From a checkpoint of a small multi-label image tagger: 6.8 epochs.
Rows from block 7, named by matrix and row number. Each number is 128 + 24 x the weight over its row's rms, rounded and kept within 0 to 255. All counts start at 0. After the name is the row's rms in percent of the matrix's.
# fc2: squeeze-excite expand (model.blocks.7.se.fc2.weight, 288x36), inputs 0-35
fc2.185 100 [165 144 132 129  80 120 163 139 108 162 138 135 129 133 119 129 135 128 108 119 152 165 185 131  96 150 101  94 162 144 106 120 137  85 118 104]
fc2.186 100 [147 143 115 146 124 129 137 129 192 115 117 148 137 135 143 157  83 126 142 118  51 110 119 156 132 122 135 125 170 112 125  96 123 127 149 151]
fc2.187 099 [128 118 114 105 165  78 140 133 131 138 167 124 111 152 148 140 122  91 132 102 149 140 119 146 124 166 147 130 103 132 144 109 121  89  66 164]
fc2.188 071 [117 131 124 116  96  98 156 115 120 116 159  97 115 154  93 141 158 135 126 138 150 129 120 175 118 153 173 162 137 186 110 108 132 111 148 154]
fc2.189 101 [112 127 120 142  74  77 122 133 151 114 135 108 139 147 112 152 140 115  96 132 135 141 111 184 124 119 142 149 104 187 119 162 151 141 125 152]
fc2.190 070 [116 171 146 116 146  98 153 142 112 145 168 125 139 113 129  85  93 111 143 105 121 115 120 144 176 140 102 114 112 190 146  97 129 145 132 126]
fc2.191 097 [146  91 158  83  99 127 131  97 162 152 165  85 150 123 106 141  99 128 149 167 169  97 147 138 120 131 130 120 116 132 123 145 132 159 104 138]
fc2.192 141 [172 127 121 164 156 142 138 128 104 109 139 102  85  58 132 151 123 114 160  92 108 139 131 169 124 103 165 122 131 125 134 130 135 141 140 137]
fc2.193 086 [133 125 116 174 130 122 128  88 154 176 124 126 152 134 175 140 146  85 149 119 164 139  96 112 139 118 135 108 108 122 144 108 144 142  77 105]
fc2.194 107 [145 116  73 134 129 123 116 125  89 121 143 131 146 142 140 111 118 101 113 194 129 134 130 139 121 135 111 170 145  98 127 118 100 187  95 122]
fc2.195 078 [ 98 146 131  95  87 166 135 119 140 167 145 122 148 141 135 147  83 152 175 130  79 135 142 136 126 147 121 169 156 147 139 107 137 110 117 109]
fc2.196 090 [167 134 173 139 123 136 115 106 130 127 125  78 158  94 155 170 107  84 120 114 151 144 129 151 158 133 130  92 145 144 130  88 132 112 150 127]
fc2.197 131 [144  92 154  87 142 105 118 122 133 106  81 125 111 164 101 163 127  76 137 131  98 142 136 164 129 144 160 148 159 124 128 125 119 118 167 121]
fc2.198 078 [145 100 138 114 150 147 109 142 142  92 175 148 135  98 161 151 117 158 107 125 139 145 157 142 145 108 146 132  60 118 129 159 153 125 117 156]
fc2.199 071 [129 114  88 167 132 132 173 122 141 138 136 191 146 125 178 152 142 114 184 131 162 137 138 117 121 113 108 130 114 110 129 122 162 135 129 142]
fc2.200 105 [153 130 155 138 101 148 120 137 150 105 113 175 141 125 113 195 116 154  98 126 142 101 145 131 122 161  75 144 139 160 109 138 119 108 111 136]
fc2.201 106 [123 118 159  79 121 138 113 133 134 109 164 106 147 155 113 107 149 115  95 191 114 139 138 129 110 152 127  85 175 107 115  99 117 142 135 126]
fc2.202 119 [155 141 130 153  48 150 140 148 150 150 118 127 137 116 136 133 153 169  82 112 149 154 148 117 139 118 116 107 117 137  84 154 126 135 124 107]
fc2.203 116 [135 121 130 130 138 124 142 182 115 124 115 127  81  51 120 118 155 141 141 181 132 142 129 158 110 119 149 143  90 147 133 121 140 152 138 127]
fc2.204 086 [ 97 114 148  96 129 143  94 165 143 130 115 163 186 155 126  88 132 139 133 138  96 113  83 154  95 107 148 133 147 134 151 122 134 153 142 110]
fc2.205 072 [141  98  78 125 137  96 136 137 116 135 131 135 127 149 156 158 117  99 122 112  80 137 113 124 157 153 128 164 147 135  69 151 119 146 166 150]
fc2.206 079 [125 106 148 126 148 161 136 116 122  76 120 181 161 127 138 142 125 116 108 110 151 138 107 167 165 160 122 161 123 152 112  94 128 122 172 129]
fc2.207 074 [128 122 117  85 127 149 131 143 141 160 134 119 110 157 162 156 135 123  88 133 147 116 129 129  70 142 106 145 145 160 142 164 156 115 184 112]
fc2.208 127 [123 112 145 131 161 136 152 166 179 107 110 132 128 130 116 100 131 117 138 103 132 105 132 145 124  68 190 126  99 161 121 118  95 145 130 119]
fc2.209 092 [111  96 159 143 136 101 110 104 137 153 141 108  90 127 197 125 145 121 142 126 142 106 119 131 182 114 121 150 132  91 157 113 151 100 141 142]
fc2.210 144 [159 166 121 182 156 121 138 143 136 130 145 118 106 137 131 124 165 120  95 148 133 127 114 138 161 142 105 152 151 114  62 121 151  96 139 101]
fc2.211 081 [143 158 174 127 136 113  94 127 127  84 141 135 139 129 123 141 119 111 153 173 109 124  78 137 148 117 147 120 191 150 130 124 140 168 146 124]
fc2.212 078 [139 136 141 158 175 137 169 127 154 115 109 162 152 161 137 105  92 127 131 152 138 145 125 138 140  95 136 107 158 180 106 126  90 160 116 134]
fc2.213 070 [103 131 172 104 125 160 120 115 125 134 118 115 141 117 160  91 118 172 120 138 114 153 138 155 146 148  85 132 180 102 144 140  90  95 141 149]
fc2.214 093 [120 131 119 111 116  96 154 121 113 147  82 134 193 154 144 136 116 150 101 144 137 101 134 118 126 125 135 111 179 116 144 129 104 155 114 183]
fc2.215 068 [146 125 147 103 132 120 137 125  98 136  98 179 142 132 130 150 170  92 131 145 153 123 199 150 154 130 117 132 129 150 140 151 123 176 146 122]
fc2.216 108 [ 81 108 146 112 146 129 127 158 133 181 151 166 122 110  85 134 130 144 122 118 136 124 133 159 128 148 130 156  80 123 102 157 150  82 114 131]
fc2.217 099 [184 126 138 152 109 117 167 165 114  98 109 162 102  94 100 133 136 138  98 104 106 123 110 156 106 135 131 100 174 142 134 120 108 103 130 145]
fc2.218 091 [118 138 120 122 131 149 113  98 102 149 148  48 141 125 150 130 136 140 140 108 141 141 141 179 173 121 154 140 115 166 143 108 139 149 138 152]
fc2.219 067 [153 110 105 156 132 126 152 126 133 111 165 110 117 120 126 130 106 139 111 113 139 150 117 151 125 119 107 148  89 208 130 103 112 107 129  73]
fc2.220 135 [150 132  64 138 135 128 183 128 116 107  95 118 111 103 120 127 119 121 180 125 111 120 152 147 136 157 134 137 168 121 148 143 134  89  95 122]
fc2.221 132 [ 63 122 137 129 156 123 151 135 130 158 154 111 102 131 159 136 171 112 143 114 137 101 112 147 156 163 149 159  78 119 138 149 131 118 114 149]
fc2.222 095 [139  92 143 149 147 146 154 170 107 122  92 172 102 144 123  82 161  97 121 100 131 143 138 109 117 141 167 117 130 128  89 162 134 111 145 138]
fc2.223 096 [130 133 148 166 134 124 147 144 115 136 140 124 114 131 167 161 102 179 168 152 130 148  89  87 152  95 140  84 128 104 119 117 138 113 102 149]
fc2.224 118 [106 104 159  95 137  71 126 105 139 101 128 128 146 161  96 128 156 117 148 171 108 134 103 154 141 161 136 150 131 149  95 147 144  94 145 136]
fc2.225 086 [ 60 146 175  91 140 155 136 118 116 107 129 128 171 134 151 137 163 119 143 115 121 118  90 123 151 120  95 126 164 112 153 115 146 113 119 122]
fc2.226 132 [127 117 118 145 144 113 141 143 123 144 145 115  99 102 113 128 170 103  88  95 142 107 150 151 107 111 187 143  69 137 121 137 117  86 125 136]
fc2.227 096 [104 107 143  93 156 127 144  62 136 127 160 107 134 121 131  96 134 143 146 130 170 102 172 102 166 132 103 123 126 151 110 148 147 135 100 127]
fc2.228 090 [101 133 122 116 124 140 148 130  97 133 128 124 124 129 103 109 110 168  93  67 129 104 189 113 110 120 135 157 136 136 110 133  89 111 170 104]
fc2.229 109 [126 100 143 101 123 153 162  89 119 104 129 126 125 133 135 136 149 111  82 185 130 139 143 150  95 131 124 113 104 131 126 116 186  82 112 131]
fc2.230 070 [126 157 136 125 122 129 179 101 142 126 148 166 139 107 141 140 120 141 125 185 120 135 129 130 138 173 113 146  77 188 120 126 101 125 142 130]
fc2.231 076 [122 145 152  89 129 137 117 144 158  86 144 160 171 144 146 154 127 121 153 105 129 141 143 168 162 154  90 122 156 152 143 116 155 121 163 104]
fc2.232 091 [153 155 140 156 129 124  73 107 146 155 154 145 135  97 133 135 133 150 216 143 133 125 112 102 140 125 108 141 100 121 122 145 143 139 135 117]
fc2.233 087 [123 156 161 132 131 110 134 170 169 150  96 163 145 114 140 164 157 153 125  93 117 140 100 156  93 113 133 103 104 135 135  94 133 157 116 157]
fc2.234 082 [132 122 125  72 138 139 120 125 137 133 111  82 130 115 146 158 130 189 170 113 137 101 104 119 152 117 114 134 196 119 136 120 117 138 120 135]
fc2.235 102 [145 140 105 130 111 140 138 132 104 114 125 178 149 103 133 137 152 130  73 134 149 149 171 149 108 133 140  64 107 153 104 155 104 141 133 136]
fc2.236 094 [153 162  97 119 107 115 162 148 126 113  85 116 134 109 114 129 132 148 134 111 127 153 117 175  88 145 125  88 188 114 129 128 132  98 101 114]
fc2.237 083 [134 134 144 141 118 123 134 138 166 137 129 110 124 132 172 151 114 108 210 153 140 113  83  98 142 144 103 124 130 154 164 134 127 160 122 130]
fc2.238 094 [190  98 175 101 122 148 121 126 124 115 110 148  96 123 143 146 125 112 136 161 178 134 148 133 134 132 158  83 126 138 120  85 133 149 137 138]
fc2.239 066 [150 107  96 134  84 141  97 109  96 145 115 138  84 145 132 136 119 121 115  77 125 124 104 141 142 111 165 176  89 158 139 122 103 110 130 138]
fc2.240 085 [131  94 141 156 126 135 129 103  84 147 110 180 100 136 143 123 113  93 155 121 149 111 157 115 184 147 117 131 146 148 109 116 155 159 150 151]
fc2.241 094 [174 106 174 124 112 142 110 141 137 113 103 145  64 111 118 123 104  89 116 153 161 140  95 127 170 125 154 119 106 107 144 123 115 121 141 125]
fc2.242 100 [100  74 156 118 142 139 159 108 135 157  98 152 135 138 114 142 148 169  99  98 126 118 116 137 140 153  89 141 166 133 153 104 143  90 131 157]
fc2.243 086 [125 127 189 125 164  89 137  83 129 137 165 122  96 132 157 123  85 127 132 106 125 104 160 136 163 156 121 111 157 113 149 126 144 118 128 150]
fc2.244 137 [ 90 113 141 130 120 113 139 113 153 130 118 120 197 145 120 122 130 126 132 144 119 140 101  91 109 118  94 126 210 109 120 124 148 144 124 148]
fc2.245 067 [144 126 123 123 147 154 159  90 122 114  94 135 153 138 139  92 140 154 154 146 129 135 184 158 124 147 142 156 123 156 153 138 181 165 112 117]
fc2.246 116 [137 164 108 123 105 170 135 148 104 149 170 112 161 126 169  99 148 118 125 151 151 100 122 160 116 130 109 105  92 138 112 120  97 126  89  99]
fc2.247 116 [ 99 131 110  98 108 113 157 123 121 113  95 154 195 153 118 115 125 108 107 162 140 139 121 138 101 156 118 111 190 128 124 137 103 121 101 133]
fc2.248 080 [126 108 142 113 127 151 158 111 148 107 132 131 171 179 133 114 118 115 134 171 104 126  86 140 116  88 140  94 168 128 107  85 123 139 142 156]
fc2.249 067 [126 112 149 110 140 111 150 142 132  86 172 161 138 134 132  98  89 147 160 160 184 139 116 137 143 172 141 146 125 157 116  97 150 130 141 129]
fc2.250 096 [ 83  91 123 128  84 133 119 105 117 153 157 152 109 120  94 117 155 141 102 103 117 142 124 152 137 117 142 171 118 168 144 149  85 135 161 116]
fc2.251 054 [172 137 123  88 127 147 141 160 149 116 140 128 128  75 111 160 152 158 106  90 144 129 156 117 111  76 132 124 110 105  99 123 134  97 120 108]
fc2.252 064 [ 82 157 126 130 111 105 114 119 120 153 191 100 131 161 130 144 123 149 105 106 110 116 147 179 158 124 145 137 138 108 165 114 136 154  98 127]
fc2.253 090 [139 125 120 147 141 130 102  75 155 133 137 120 178 125 118 121 186 124 134 159 131 136 129 165  90  91 125  96 140 112 125 105 152 163 125 152]
fc2.254 076 [119 134 183 146 151 142 140 123 125 125 142 146 134 121 102 105 138 119 123 174  97  84 134 189 164 116 137 113  85 128 146 143 132 164 117 130]
fc2.255 069 [ 92 142 125 143 142 107 132 159  89 132 149 120 116 130 145 141  98 129 179 116 153 127 150 109 117 139 125 124  84 130 142 134 162  54 108 140]
fc2.256 085 [117 143 106 166 130 135 140 107 113 153 133 163 182 150 140 145  78 130 163 137  90 134 119 141 148 117  98  97 178 116 131 109 120 157 125 121]
fc2.257 086 [ 99 143 123 134 173 129 112 125  96 109 139 133 124 174 171 147 159 166 120 123 128 146 162 149 137  97 123 108 178 104 155 154 132  97 114 124]
fc2.258 061 [133 130 145 111 153 140 124 138 108 158 162 106  97 172 163 167 149 144 154 174 127 168 115 101 150 147 111 112 161 120 127  99 141 128 160 118]
fc2.259 107 [133 120 119 165 122  94 157 102 157 114 170 103 127 138  76 160 115 124  98 145 131  96 151 150 164 152 126 140 104 135  92 163 118 147 141 135]
fc2.260 087 [144  90 154 112 160 132 171 144 151 134 137 120 118 165 143 164  69 144 155 158 155 136 109 115 128 101 110 124 142 129 165 126 128 120 162 153]
fc2.261 095 [146 118 121 157 126 116 130 110 145 108  82 141 160 138 164 104 103 150 138 188 132 137 122 174 127 127  81 113 154 160 124 132 100 142 104 118]
fc2.262 072 [146 120 171 160 130 163 149 110 128 135 119 123 110  67 143 155  99 169 112 144 109 121 108 159 112 134 102 118 179 139 142 142 140 126 102 151]
fc2.263 091 [121 127 155 110 123 136 148 102 140 148 153  95 186 154 154 102 132 181 126 171 129 119 150 125 135 112 110  90 131 104 147 115 105 147 100 154]
fc2.264 083 [145 126  85 128 119  93 165 141 123 134 128 113 212 126 112  80 108 127 136 141 129 105 116 130 175 141 122 128 149 120 111 117 132 127 145 159]
fc2.265 094 [136 123 113 148  65 113 118 141 135 145 131 158  63 121 126 128 134 156 105 127 121 128 202 128 130 132 133 105 107 142 165 146 142 140 120 126]
fc2.266 057 [159  99 142 113 143 134 161 118 140  83 142 163 141 164 138 145 137 139 117 125 109 174 111 162 160 121 135 156 174 142 170 116 108 134 152 116]
fc2.267 094 [120 115 137 117 131 132 141  73 104 133 125 121 128 154 102 100 137  97 106  69 128 150 136 126  89 127 122 153  63 171 128 135 114 126 120 143]
fc2.268 089 [ 83 144 108 132 145 139 159 148 104 153 124 169  68 143 141 149 138 123 139 132 145 143 103 168 106 118 165 125 103 127 150  96 145 120 103 157]
fc2.269 128 [131 119 120 143  96 120 134 140 122 139 139 153 113  98 146 158 101 146  87 175 115 109 162 137 115 125 178 120  60 149 122 127 138 126 121 163]